python train.py --model="image classifier" --dataset="small charts drawn from random numbers" --train_examples=203450 --image_size=48 --crop_scale_min=0.8 --horizontal_flip=false --targets=["trend"] --num_classes=5 --arch="vit" --norm="layernorm" --norm_position="pre" --activation="quick_gelu" --head_dim=32 --fused_qkv=true --bias="all" --qk_norm=false --parallel_block=false --moe="top_k" --drop_path=0.1 --num_experts=64 --moe_every=1 --expert_mlp_ratio=1 --experts_per_token=2 --shared_expert=false --patch_size=[6, 6] --layers=8 --width=160 --positions="learned" --pooling="class_token" --mixing="mixup" --loss="cross_entropy" --residual_init="none" --optimizer="muon" --muon_scale="original" --lr=0.02 --momentum=0.95 --nesterov=true --orthogonalizer="newton_schulz_5" --adamw_lr_other_params=0.0026 --grad_clip=0.5 --ema_decay=0.995 --steps=19300 --batch_size=128 --epochs=12.1 --lr_schedule="constant" --warmup_steps=380 --weight_decay=0.004 --adamw_weight_decay_other_params=0
Rows from block 4 of a small image classifier, named by matrix and row number. Rows with one number within an expert belong to one neuron, the router's apart. Each number is 128 + 24 x the weight over its row's rms, rounded and kept within 0 to 255. All counts start at 0. Numbers have three digits each.
Before each expert's rows are labels from the 100 images, of 14976, where the router gives the expert most weight on average: "strongest on" is what is common among them; "lies over" is the class under the peak. Only what is clearly more common there than usual is listed. The data: small charts drawn from random numbers. In brackets: how many of the 100, against the usual share in percent.
# router: router (model.blocks.4.mlp.router.weight, 64x160, trained with AdamW), inputs 0-159
# up: expert up (model.blocks.4.mlp.up, 64x160x160), inputs 0-159
# down: expert down (model.blocks.4.mlp.down, 64x160x160, transposed), outputs 0-159

# expert 5
strongest on: flat (90 vs 13); one colour (89 vs 53.7); area chart (36 vs 7.2)
lies over: data marks (55 vs 21.4)
router.5:072132117134113147142121155161093111151176159160131102157122134126154188112116168154140134127099146150094116102085134114129135139162099133084102126119178122144114122105132115149125122132136125133128107150119100100180158103171158085111190128172142134085131125132151102130097114130097133101137149120127157142125114084160078155084135107104151116119099161134106106141122119117155104155082099171131133136103134118135134104112120154089144138161141125131136119151125090151133090139128100
up.6:095134118153078111108163168130103126116119103144122136128151109104101150142114157105138126098126151128149159149164120096105126135142132087106076156148136169134132135066113122076145127138141082124117106124161134133102154124117133149130131117133119129125109167163080164122124146145094115124128100105153146118120157159134124160130096101089132121123150136130142174090135140149185139123072129089049159100129129153105130142094119149156114103142113104130122115142109182138146109099101145
down.6:172121112133132124128099105093166151113122175104130121108131136188117131145145121107131168132119120137081117105148129145147171130126194105148165146124129132149147116126106090121162122140128130115160115116120115115153125126114102141133121099095144127124121125137155085121113122165149085146140130109093106150162122152117093140189164121130124125136140131175147110114146148158143122119110153154177102156136094081155095101107149114106077158101122091097127092078125165143114090085124138
up.7:123137126101154152177127083151102156135119099157082112149107136133116137110116124121125162148133102145082109133123091143152150089140115085095153148138141119115128126105130116091190130120138164186148106138148124106134120153121106153142174160132119113163149111100135084142142129130153109112157107140092164122115121111147137128158113169154171136095164116196104144166159146125142142164121086135121168121144140174148100135130134128120088098085119131112146136079128115116118100144143128
down.7:113130115173127094119098131126139090141115116112175120106117150101146126143148152142136128102106137101144137137100208121143129136100140156128139150108121174113156155178105139164149106135104122131110136116110082118109182091121123091114103091094167101145155121112144157135101124122113122113101168169153145156108123125123117105091097110126109149169144134102114106142111133120119122156087119096154075121087157111119127141134131118155150111131135156116090116166121179180125139140179124
up.8:129120140131159098124112118137123104134119151129117119128146106117124119119125135150153164129078130079138132162139152117146120061187133169138130111159106136164160112104127113131110135154144105109108110133130131179150139126084137138133136124166155141107129073124158158129101120093135133157115134102094129107168142127099126094114160112132106107103119104147142105105128034165151112141112174150171123127138090102162169107139128179111150116183130131104165136129141128123115121144137100
down.8:086153133145119129146120113135100134103172067145144116155120152090114139152143127124068137144187167200115155118127121103141094154147127103141152157157113128140110124099155138106158109148113081119169174112142190132106154099149132118154107106097102137083141135126132086135123136077151123118131136126128126156113157144098122144088104110138150143149111116118142127131130104094091124103150109131133182092132152137117140166120128093121136117116161111143152114092138119124140159087135125
up.9:168096114120146152137156097112148131122162134096133146160082105156151100102142121125151108131136118092134120141129134099153086108128162056150182155146078139118147086115137102092157134129148122087124141102121130152158141157155105193155110085121128117131141150129162120119166141118108144107135160134138135114139134126115113089104142086123167133076143171137105119107088143141131132109129119154166149140099141148133151152095125146126145152179116097133163134125125149168140116093106124
down.9:108131126138162126094107137107145146167098127116179105141101173131135152145126070128091131114128101146155128124110089119144129102124141116129162166121125138092108161155136126143092188125156124129130120130185139121135111137076142150109162116129135162115089119134141133109105149141139118188132074110153134167153121102117136104125116159093080115141126109115132148135183137121115148122124142139160116109159174126131098109103069095138128114093147098142151100108142104078128141167147123
up.10:130137117107163114094102132121082159115140129110096183137151117102128135123119106114120121084153112163122090118113139137105139128100167127101150109150107146112139193101113141145133130089113119167141148123163133131134116132173106150117145146114118116104168151162114120120086127166136112148137101076106108135127109064121165164153131112143097132145178116178080126140122149095080121096140148141176128126140098123165081168159117166148145124115139115152142143139127089144130115125130121
down.10:139150126144133132108102160134138090118113139105142120127161116122108142142109134138157147156161122134175141139094135139105128106087129059116162160092104115148123086165108173171159144098159154141107120132098107142136156144143120134135109127125138095173109129165084114093109079112123105134122141130175134073114137148111097089129142176145123162133084154118170155109104140079128122135120106134094094139167132134100124123089138121121131159149161145127133098137107108154143162159116098
up.11:088134111115119091132081143133132115088124137155136139138101093114124159158131111126130098116126140134114124112118097124134083115106135168152160102136124170073163138124130171115178123118118150105137158113116142131130145121133096132112119143093119108199092062157137145084150133127142099153144183138140117137094142138109120147126143165148112131117161144087127061120157158123082097157140085144113169141103121151124112137130134185133127126128135122128165122154139153115130103159118153
down.11:127152103179120165097125128117159127131101106116101120148126127097143124114134132095138151136128112120110157149104138134119159140096146121137119150108131128092101156139078140099138093095133123125128137100135096126135109112156117098151110150127143124143078164127146143111155160154126168140179111138154170109112114151129145094134156107102139156103114153115159158192041143053170139104089148142133119129169099090130135105124128127130148142135129117153113111102139116125172105164146100
up.12:125139111130113104135122127075130100160156120134089118140115135166122127146144103129109084124137135184115134140118204156124075115122100152121165114128111123126123118100125169090158123109101158128134135099109154111166101158164110124125107115118130144149123146114101100031169113128115142125150153133157120100149132148138082165113144121120155152127160138135175121085130162100111156152141121126125132170150169118133137130139136169123123127127129125160163138168127145137148101122126076
down.12:135142136160125165138111123140157104095119114125143174117121104128088104119139137128161154117109134098122074136125118160147115138114169151124096131056184138072162101128096079126126148142105138087160140114136076144116139164157147133134137147145125138150092133114145163128113138140143083152087123151142135155132145131159189127114117087131102135142113142120131077139096125102137160119119129128107084121144128135131114101134105112131157166171143102091122148098152153109078152129145134
up.13:160184110160158096133140158140105117129137123139148099103131107116123108124134114126159120152137133113115091100119106076112140146121136114168118115125137127140111126075131151165094120093165119175120144133130132143154135105110120137114167085095138162152146099124133114135102121103154103111074115128085118113094144205078087105108111110104143129143105156154116122136136119135149088118120087112092117143151126097100156099160138102123136148181114114121104173133156149171147110117113155
down.13:117142138071117119106130087125164102153125122156121204157148108142131127172138129117128120143083118159157142102142141126124132136126114118138134134161099154129123130121151156126153128142128161069095130140091131111151112127130151127117108157137092118180158142203135121113137126158161121131122162130158091137146154141182133109123119129109165111107174104094096149121106139142118109082085113127136138113088123138125121146121114119075127120087133117135154104102089180130096104087113129
up.14:116135155124149162174137124147156158092117145118115118117140119160091157106131174096133114124151115195148141162140110137131138108119103114104096066138083079143169113124132115113150132128134106142157103106104129105185085140137136105080137175101127140143172120078114103134131141117129099142135140144148091115121110124118141104150140151130160098131064146138138183170108092118134105151158143108129126102138111111117117145156128153150145185119145140154123138121107121160123106115145139
down.14:116131138138088096093101119104150102118127131129117134076133102134144104117120101159117146142125143132123111108148146110071100169127143125112124125126120185147117098126126146098160121133108143131133200115119132127086124112140140081132143077113127110094162135153120102111145148148121141126174125120153141115170156123130157129115141119109103132089198103064151100152150128149116142121143086148143105142145117104143156130110131130169134167165113180152170128110143182142114140119094101

# expert 18
strongest on: heat grid (97 vs 7.1)
lies over: data marks (71 vs 21.4)
router.18:127154107150116140134155119093147163164107164124131105126114102087132166166135135132125144127151126121163095130125125148165125150113140148139150109120079145131140132147118158127157113069160182118124163134142124148166119099122109170126127132097139126107101098092102148115161133146121113140066134077135165156115152128160145118131112117106111145115150177127136144126151112139101148084154094117086083101081104144142099173103149146119112124131114138077101095161098141134113106142146161
up.4:133108097137108131114110118173132146122110164119099095118123050116113117141132097111149133106145129130098127116164130113164121103081131131096171187165166145122118084135120143105117147163166119154129165136114169111100131095116146108120157133157131130088148141149116133112115128156168122134125124159148156120146125130183143115106100120120123121107119069123067096164113156146167117121110124109106095105113138138120089117133111131136124051106133157143160133110126134112151137140114170
down.4:118111173141182162120135147118131144141134163149126126123116137127120134123105161082116099156186114120128119089124147144154119105114120085096114160134157137163112087125124103092175135125132118194148145118145136114121133118114109121117144139157130164144144095151122115167172120092154102153101117160148104119097081137119140154111156115156113112094158141109123167124152109059122108158110104130114107133190126101130109146142139111093118124134149118122151127076106097166103146108132098
up.5:130110136139133171105122165100126124091157139139132112103158146137125115135133155104134117112164134145136053136140127134096106178138104107137112096106154173142125116125115106133095122137134145120131120109179126130114143130144132099168160123096115117161125134076182115157093129126130150089092105112075085176178124116151141132126128126122181134105182137114158109146117109106126101137127110156122131111145147068178105115136124171112101124146135140139114164135143098084134101106146144
down.5:114116152156093082092143116124113117168145107125107130143119131103140142130141147116106143084148179107129156146138147189133095151091086121158143151115090121108132136133140159121141161164140102105135169143134124139119121147123100144123114140135137140175139141156092159151127116115127115105116153124121139157110073098067144113110171124159125152144141161139134129091156130119164097147139104133103087108115159124057127091139139132142111161088129128112131117145103132145118117055168114
up.6:113131136112115086133125120122160114127117090136147148142138102126112128143134125106113127151142085150177152146137114102147087133106168149172137091123118108155169151137142098125136118108137163166147095135084109120109118142132131149155103142085127145154169112134137110095108115122132079146150126154103171161170132155172131080083119105098159140092112139131104122056103122137116162151127108106106170120162119113178100128156142156154166138161152137109129165137094153130106134128132147
down.6:108147134087146140138167133114122110134111081093099172116101134157129126102174109101143147108129145171124145124106122127157128152157146139078099122157138120129158116134120138136115100148117101059142108146141156102114148126157140154121143119162112107163164127115105093115134092127099149145142157200131144139114156138132129140119117127120105127152113123147171133122120056116095126103113085122140161098131110164144128153125117113093110119108147109110086138101111205146135131118145176
up.7:083110104117131093114179163140147118118122115121156151082144148132131135148140126124079111130155119093148172125113111130182133141125129125102130139107087091101141163137126109161130128116126123107099150097089152106123127118129156101141137133105161087137147132152113132142164116170146109109157153153092169156183137120140107172112168065127122127130196172128105110141138163092151121139155135147082113117105122135146113114134114151146117063143100099125115107136114125105129112108137151
down.7:130119110084123159185135080092126125145103110118153114139106137107132093166129118116136146167142149152115166118139150127195110106115114152143123164093141148117080121170164129123140120096117093113107089135141148134115139142128147193138171129093125116130139097136144092169143144111142119143130102096110099141150084122128163118130151120112175149112146136104116119128102107121113090101131176123150100137133120123147141109109143155158174052142120120127133127141145067098128123122128142
up.8:171101107103140099117134095115123147116131073133130113164115128134113138165142116120134132097116104084117100160156141173112063123157114141155149139126127171103147149089123128137137126185117161081116120114161109118157118100078110154149100149166117091126139154173107140112129141151098145117131122155112095098115114137154145125131146113155156129131130132138150172155150126107094131136061150132126089123179148093125179123114132093141144088099127115114101096135132110098131124154124136
down.8:094130127123154123161097107112122108106145118176147129121114165114177123065116111101134117145109135115125136158120071108129145094148114054159104110097119141101111127092136152130140139078137152162142082130103111125177132093120152094139129134159101143085118143147094143139085138130148125156133127165116144143156178112156118113158090116113119104153138114114104166147157112177156126116114168103132125157106113137133139134130139136158126131143173103151102131156147140146120089172131118
up.9:116131135147124092103082114132119098132106135169129100111143143129156143128119097081144129155111122107096104163138101140103112127105156132142124098126099132077148100147174131155125133161117149111122108168158136101138094094119124123079126152143121119122153136169149102094102135158079107098162109125132149162085139104126129158108124133149148128103109133108161116105118124098147134122106122081116126136125084094125117192106147151145124176116122152154085151119149106058097147157153154
down.9:152119155091176122120098129108145104136130161109112151108162098093117169142136067122177152137120137166125119142176131085104112123150131072163144078125099112169114146090145119126154109154126120108154131156147078157113114161102104124161154156176106128144118089166094113093130154148127155144127126125146132116126121152105081123124104129142105145143102109139144132146145119116136114131136123138114109119121124095147125128132108101120085093145072145178150142144123108151152178152127117
up.10:110120119172139123139125129135139156096091125144162107138117098095102120145130154154151113115074168139100143167102138091136133147109115110103127134116111110147122098101111145162140128150100127126136109147103104125087097111115142138087125138158150148151125119136115149099146137091054108076092101139169183156100119181122086118118162154136137149145098192150138142132137107099116043140138130124145143151088109096111159105136132114147120106130117122120162132140124126135135141148134137
down.10:102146146147109109131133153136163097134134069104110086143124149110121126131149074128098129176096165122111117125139144074161109125123166120156118132104134115082125119117179152125097145141167122119126148115148071136139139116135135159155130100151136132168138112148098128117099123116136141108139131142138134129130123127100128159115122136072147159120137134164145099125103131111156173151127141167100113097131170074133141096168176097134142150148139071160090122104127139155080148108147105
up.11:149115141128130110122095096109134129090111135148106124145155087095092133130139135090100141153077146107118167184142129074132127101131118108139136140131133125155131133148101128112142120116122090141159103100159147108097107097118094172098136098170124154125167127125132089072150135145108179137111093165161128120110115105091150141151145131170158128137161139124129151131134147138131151144086108130146107149102116097111118122126108112157130130167143155144129191216143129110133137112128114
down.11:151138138104129157100095109182186124103130136136177155122129148139163137124142113079132165165141133119130100102118136081103156110117098122126086084087099149161118120125124160119138169085129132128141110172134125127138121128148126128119129112114139113130109098130126152098132188138116118129161132139154103176105156121153169118188114083109091126185105148136097138123144114148104135096101094129154098111112129116149092142117132127133156091093146119126174098106141144120147137119106155
up.12:111156114119100086138125141107134124146079176136130137126090154146120126118130134085109160118156160107166131090119126107143164138159141140088116170152119168132127132138118115149097123120091133063129132122136101081151106157180110141138147155138117158112167117139107121170131130133090152154113142109118120103081121155103085175141146079138130127079127144122150118093107177126140133124137131149117133150141116064157150122126130102126115151163137138155159162140172130093118145142134102
down.12:130100097124145131159127151157125118153146114174107116157121121123151142148142110130099111151122118143119150131164128151115107155129088093126146121116174124111133135071136163111126102091153166090111108124084083134135110131100140135140154143156123141146109155148108100135126130114122143119130112083126176104143175141106165089121139104161099117154114082170127159084122103176167152144127147098087129083116139131113116107142149117084133143117087192163104130129148159098154131126131094

# expert 24
strongest on: dark theme (99 vs 30.5); rising (37 vs 12.9); dip in the middle (36 vs 12.9); kind: stacked bars (27 vs 7.4)
lies over: data marks (45 vs 21.4)
router.24:130139122140206112118130161145099127120143147184131085136116144122104156123109145104130099115093136117130137106103132114147093142141161130131116071104146163147152142083106113122165112116127135156126097162126154135161089120132133136099148174133142154211200106130116063127127123126088114116122136139100111132138137139100105161102111117119118139128145097167107124132100117136142125106102159119160117100129135093125130097112139100166116108096131174116133153107147157098126155124110127
up.6:127107125113142119130146133101129095141108150159150174132127117113091102089146128143141151136163118118145171150156140130095123145147133154137141140115163144113132109146136095164122122159127122114101178115159163078142115113113136107130108094156125104160172165118134104150106150121102126132159090111118155149167130072126132153154103121095110105099103111100152162135122081128109155109142116130161169107205148115157116126112128057135120145161136108136155151134095154123163120150088136
down.6:118121123121112123152108138116127146112128080111104089089086127083158179143179127098126103116179148166130136101116127152122137182094131139166134149132087125161107117095182105127120152121119138140122108125078068150061123098139130105168147105124125133132108141157119110147132120127144153127133125150104113117124173166166101117118135147116117159162150155173107166125151105084143136134145119107122137124116118121170111148112103155116166122145137108149113124126162121124150113095122085
up.7:130090104135171134125089134160120103129162158118093110106127144083169143141118156116120107109137146103158142099151156152128126134139157108097142110153101166115128097158129070087137139132122151134140084120162143158117104072164131182167100118105105138157127124133135095130109144160110180128121086131152067137119121132124102129125130148173123142136098129119144129187114115135094122073132084141107121116115154094140131107128122147101128161129119118107107147160152121110114156113173111
down.7:157162108138147096128112154122108118142110103098133193158167124144155108161108100141110177127146139160118162135127112101118145113145130121133117142122154175147134110151099117118130087131120152115107129138162126065151124144060115126143133125128119144100116152154086162078087134115103108123162134064138177114142094134134095109122169091136152129110153120092168100123139138143142132152092137156089101151120127143149117149134112106155132093134125155110156117095142134124116084157130150
up.8:080097127111181082145199099107121126117134112071126104137114126135116157084140151151151096115129142120151130106145094133148156121145133144141132105131179179155149120122154157132108129122107164124111127105126131114136132125084150166099134087171117163145129150123125108112153121108120157162127120138108100098140136135128120129169136157110153165111164111069159114112145090136109143086153135159161130152145140175137129150137130106152158080132136143155176119170129110132128110130146108
down.8:147139141153127153118149143129113129134145120157119105126113123098109145162161118108128124163157128164124132130090110113142115132100089120125141094141098123150122150137122127127107130118147061119110143122137152139102179153120147106085156095117113134102120112128110142130100150130115135106136099125099171099176075116136125113085177140138107127162101136126081094118143142122084133125160192136183164157140093161107105147149156131112151132076159160110119136137089184118146144151112089
up.9:097166150105109117125147099105093101092113103123152139129149117149132134106104066125128139151145135131098133126118111136132173165135117147199146076158136110153130094134155113095127130119149113148124154118118117132163100094136151168100124139186123116145145138096123143117136133104074066153105107112158125134146162120121141141156085119147063125107120101155112139121159156111114105131148132096144133129133127121111199148119134168086090155082144138142135122097131125147140125119135123
down.9:163129119138096123115112153077106142101097148123147101156123157137114160111148162108118090146144091121141098086160094138157142134136164123104126122089116121150123125133188125152130184096129091141118126142149119123172165166148114140112146169136114125144112111159087075120142139157135134078132180138142151100121129176128112125095126083112146123146135162124135114123122103150089121125104138158124117124152136141120117098130163135171157113091123135121075070103137119084116132119148142
up.10:150102120142134135153131103114093162128117122160137151131120134160108099151131131129141105120107119170058077106110085151185105148099122163137156081127179113147156133102106075132127132106134123160132103108142116128126117124122130116120139115112138155096168164110139157117132131152163148157148145106118097165085131110147085120134108160106154112137117102109094119161114127142143086159101159098106141131128078146184118114116115154125130155118160140152097144101163121135132098079113126
down.10:108178136129131106121116155133177125135155113097156139144102097131147106172123094139136111156120114074130080143106118120113139098106090150135111135147101134135111111137112146176136116125125158084099136147126125123125182167122101146136153139157106130163101146121087094071123107140141140083129094134127163142132121125123110154156145151151108152105163156139121129139111148092129173099175166106133162110170168083141118109105172102106132131159112090148113125091107115122096138155129125
up.11:127166088124084096124129106125144178076111099127150174150130140111115114126129157101095195118126141091082114087134144160136133123177145146137131156154117118122110137187127127132119123132102144107149120139107134150129126121116154059126096102127112128137122082156117126106134123150153155139035118128159143119128117094097106088120155120115119129117136164132138119128154135114111159135094119129147137161132097136084124175147126127135156154134139105137160140092122119104109143099154149
down.11:116094119117104147102158101143117159142131114108125125140096118092140173092144150119105132130110101156134162126178139147109144105122107109135112153137127115148140148122129139153167161121129107123080111102142104122126124133138145149134138127163114105117091119114100183131114144144120146153133157097135112148157108121134146197134126047106143118109104145145074132132135149104134133201140083099141144139144126137177096091121112135180122136148104069077103126166159129125139128111122132
up.12:116136116096179131151145128142126105098143134100125120091148145143144158141152159134144105096069147119121121163146155134084097139156126135139081142153116105089141142103131129135155118166125132135144121119129147157133096145149086125133174151070119128129172154136084096070113145120137130123137126143144155124125141125161113122107132064146131111142113113146090103133153086117135063150147122132137172144165175077127149090144120119106115185150128121162140120124135095125156114147128133
down.12:093130116138114141109157136118150111125105108129141180157147122117145125117099095147117111194137105141160130091108137134138157078131126116141138141108156145139110136108118123087159112151129170090129110104083104119052124149132154086124073152138161114119099102142157157104135112144138141153147109104101109138116126127122162104083160130129133155164127162132121158168115206129139176133170116168139094125104116096120120113122139108138126101137135124114105098130118176126155105124146121
up.13:152121112120116137197133123121093106130131143094057140083158152126141138128140140158121145176097124121101175136127139137117097119135144112159102163119109125132130134097146134151118117144130115104134125157133122144137085101115096115134149152094132127132098110146177151164151111111153129109152152123145117102115133070116151127143128112137111158113127117110135116076071147128088132062117080123139091100154132113147148133082139134122135114119144150112117089121142180167138157166108082
down.13:118154175146129120128135116098133107172084149154086137144134158074101141098129120150120163155144141113128154121133123134138163115141072124133095157151131122150100124118158122104168148104153114175145153062154100134097131165109126136106096075089147133125132110131109125161091141141111155156195150168095158122119148134113108125116162148117142113101155151149132143100130140116134118122124153115123084147115089140143160130105142117107129151087148087110129111117148150096127099113090153
up.14:117122129103090131155130106149186125141155154138142102104125106129127131139137137173115096126104132111161139135113172130146136117119147162109176147120086169155079139151133121138091128116149129156134115125096088143126163141103145105120147161161122148204131114135107087139085127150127147108120063097113108152120133142132112120132096136095143137136108112117162117167119121166149102093164141109092102122134166073097138124134131072152102136117115144127141155122123127094134147109075106
down.14:138132143150150144098121114121128148147153119150156139136126126148116138140167125120141123141120099114084159169097113130149094181141103116143146138122113086103085129142095098154087111096102128120110146139105121145098183149101142095125110155082106128137129125125141142166120108182146182195111142110120149112142117110155087122101176095115099100146126087143124129183109098159161162149148119118121134176109087139170129140120143122123109095124107135123136160100143109123134109085113137

# expert 38
strongest on: ring chart (31 vs 7.3); pie chart (28 vs 7)
lies over: data marks (45 vs 21.4)
router.38:141110150134135106122122126100193107097131118072167160155145138144115109119158156107140116162144066150131149128168132156116151103123068086118126132172137130149134133136134172116139130125113109131124160143125118121132117147141115138151099122135130115097110118127137092129127144114183113144180158146114150086125110178085172130154144160100130127127079099140133140109158066133105153152156125108109107131138114134113100129142111093141102116106120137109144137125095066143144149078111127
up.4:106134092138136140142158132105130118110138102108127126100132123187146140123113129122150125145098131099137134141113114112140142154106133128158163095123124125106118157154129141108079114167143153119113143120122111148104140122150158107143145116159136084135120106124139172129203120151118065124076112087068109122093122127138121124142129170092154121145141150102158087142111084120142123118119121185118110148128116147058172125139159121144132113089169169175148105132109124095107125162121124
down.4:187107127143125151118136130112124117092110161120162135085123102089112157106132111092101144103091126079125134091127124109145134150106178139135149141157127133105173129107152142136152125159139170122146125105180134152134154122128136109139113133108103106116137133112084171177132123095135157130159150169099145139131129161140105145090153164138135153115109130162129078153139090087120116125121146141145142084128118083100141102123145152079109180120123076138097137097149102126124164134105132
up.5:133144091114134126114131105138156122158066127094107136141136124166103111156103089184123165123147125121184122066130103139152133087162137113120106163117105134138156118118127150141130116096111125134125107091125139157093122103127117110122193106135152127126096100113168157111129124165133110186130118143171147146126103134137169131153163095130127146146138111083133103144118080080151156177146095132136087156119145113158138124148128161136123134079127105128117085128148139103134140143113113
down.5:169112137142124112086160135139140116104108149125156158142152102114114166125117164124135161108121174132100136133076143108152113102180078115126098132140166118153122124124107094155150152143163186111132146126135109135108159121116124067141133121101126097132129096141188151110131139089111132077107132086113148127177101126122155141100068123119143117118128111128131134130116152126155180092111106106108141123124123167136092157151104151096096152128130172148109112149165103129124114118155125
up.6:142075115136090120138130142111162101160119146141133122091123130097125062142109144114160086099147148102127129099094130157129103150154127172098096132130073119165125144127112125160125128122118136131141141128070122162117133102122125084132108133138118120129107073117149165168123119119146128130154107115153157138105141129052105150103135101097156159164147181130111094116151133155143090124128191106142145150105125138081120165145105121140116134157126122110111149134123119112120163164152131
down.6:160128127171134119108173140135185095159114144110127149075156154145119182200110143179141161130165124119087151147136113139123132116122175144095109138167075125105111144092120152098090147070108138127098099112087097084129148146146117112114124132135154112132138100115113110175122120097149130111149133160118156120122152127140152149097135110144132103141140109167118090146147135102166136113103154137120136102134103091104117132128112124138080116106136109124156112140132105145120151134104129
up.7:149126153119099099088175139173129092104145158104175141113098127114094129136096147154137135085121129101131083127154117121124112154169117133123133142133073123126130119158149122144106124113115154090133136143101114157114150144117079125150123080164128097174127160117122132151163138118162178110138185145148090187138119101134146105120143137106145156098138155132111136137132158122147111162150151163105106124150111090092127112141140145104106117129110091145145148158107140135120096190116098
down.7:087121122095149131127161105117100134121104142091135085115128120132132151124119120135111119124133059104176079127151126107144120101121112113118167148137105151180140152130131122098108115101148143131140096153115114125116135080156108136103107162171099138128185122089122098133110173093146142102156117147143128140158147115116139125162158133115143185128114093142097147167104147102105102130129157122182157138148144150162141143146100144119131123107101138123101143149184132148142113065093143
up.8:143104140129172102101092120130121115175129116072150133153138099140126131153117180115153117156103114155117146127152139086126134117179137140124120161147157196115133114092124136123132144142123162127116076133125159147096099097151112132107155129093119130099109110149125122132091127161143192136143132104135126156116138087125097109105115143132158140143092130177159092115125108146095121144165092162075149139130115134098158081149117130118127100118127143093170174146118111104113143138115105
down.8:114122113154112181086163150106156153105123161122131125154127136125115160146139154185142081118079129097143200140172100112124106149105110116147116116107156141097132137139117091116123136156116182146157134133135149154110168116131131114113157140117114141117151115078115085104131130098127136153123098159129145146111153142143155107130109098137154137150144075139164106149171156129145127098094147081152105122134140124159137143126102101109099156130143090124135090121119082097116104110095105
up.9:100114155151148144144178154103134153079112115110106088122163088148129124144138151121112116126141170149155136081134169119185149154104126098145126124119152174115159138130121156146158134139097135121124120120115091107126083158121135129181077155155138122100061117124098143203107142088135129129144154150113124129109129119117102159113098149084124119117140125127135092065106112112137182153133097133147140129124117144127121136141134160122125115129117139080163127112101140119126135099107117
down.9:125111092125193140120117137149102101178076139111143129056120170130135101123106136124188140107116118062143112117128165094113130085172141100141175127153058135114134128135156110157102156173090125146129125128126139145129144146215098117137117148155116156141150112119126137102138133118146134118158144094134130115128124157121105105115128103139159079107150171152091130156148134125091113122112111121130134132123095142131128138135120117132128140138122136134147088154108145109142138111116127
up.10:152110141130144161139141142152147126126151145098141115168119116173122125106140113100075116104125150131119135131132161148137151132098110121096145131124171140132133153163121164152186128137130132131132070130174108109124112116114104119107070121127122098156174094100125097106153127119120118088102139136119137171088117129117190109119127125119117158132127170096176105110090123101162125099144127127138125072113200092168159140148123102126131142122131137156121089104151091148118147137099144
down.10:096177150151154095159144139133115142114146162087120134155140122106117108142122118130105162147121134161178067115107105150117158188129151144089123173151093089112161105091095131122145100121113088093144128102085151128155160118153124136134136135108157112159125110160109149109116146129117081097090187142118126127139119104104122118104120164128162141124093117150130140114124141113144129146125095096123146128138097126138159104121123108181133158131083125129143113143075127136163094160142139
up.11:155093118132122123119118183124175149154140103128143142080137173183131088140149155140123129113130108102140145160139133121169132132154137118169158116120117136113126165097149085124139136145146113090127129138076138094151120127099123155106135158141117143130096140128163119123165128103145138143157137092144135112161125122121139141112090146129109098173090078102144158165100095145181117166106056146105096114139130150105139089122136092110124124120156092109129155114097131094122106114151129
down.11:127150122102122122126165122128100157135083113170112116123108086125132118114080144113113125112138150106157118153180189130093114159123105101130120071136130127118125119101117081149147145116099175131095141148127145146080154110114134100116109190104140072138122118170156142127098116138135156125106156181118140127112137156145147102106143164124162136111140123082102139143121118151126138145144130158098072119166127082112087131128134158159119167149157132113131140102144099152124140113152139
up.12:136111130143151169146106107125112113127109117109094074116100168122117118146133130157108155144108129118153155098134155174096117119120151175126132128156104137082098128158129121177111145160103123153127165149091113143103157182101090113118128103152108183146141089097143122119080122113106114143114117092115101153145124116176092110161113116134127099135114137143067151152107168174157124159132125118122168112140116121156097114135113119132166181110112105106108136134130160111131132115109100
down.12:108094137115153099111092134115129124089121114162149129176130106094128124145101127177075113131115168171093090118139128131123117172105164086133152083155133143113142129093109121114098096129157163166149104169112135104125106154093091139114131095118105109093115135108145096128152123109158110130146091159167135131147125160147123150141134146152101103155170133142143128137089179151138136142168139140131145186141114096126144096130092123095138107135139133074130129114179141127128142133125113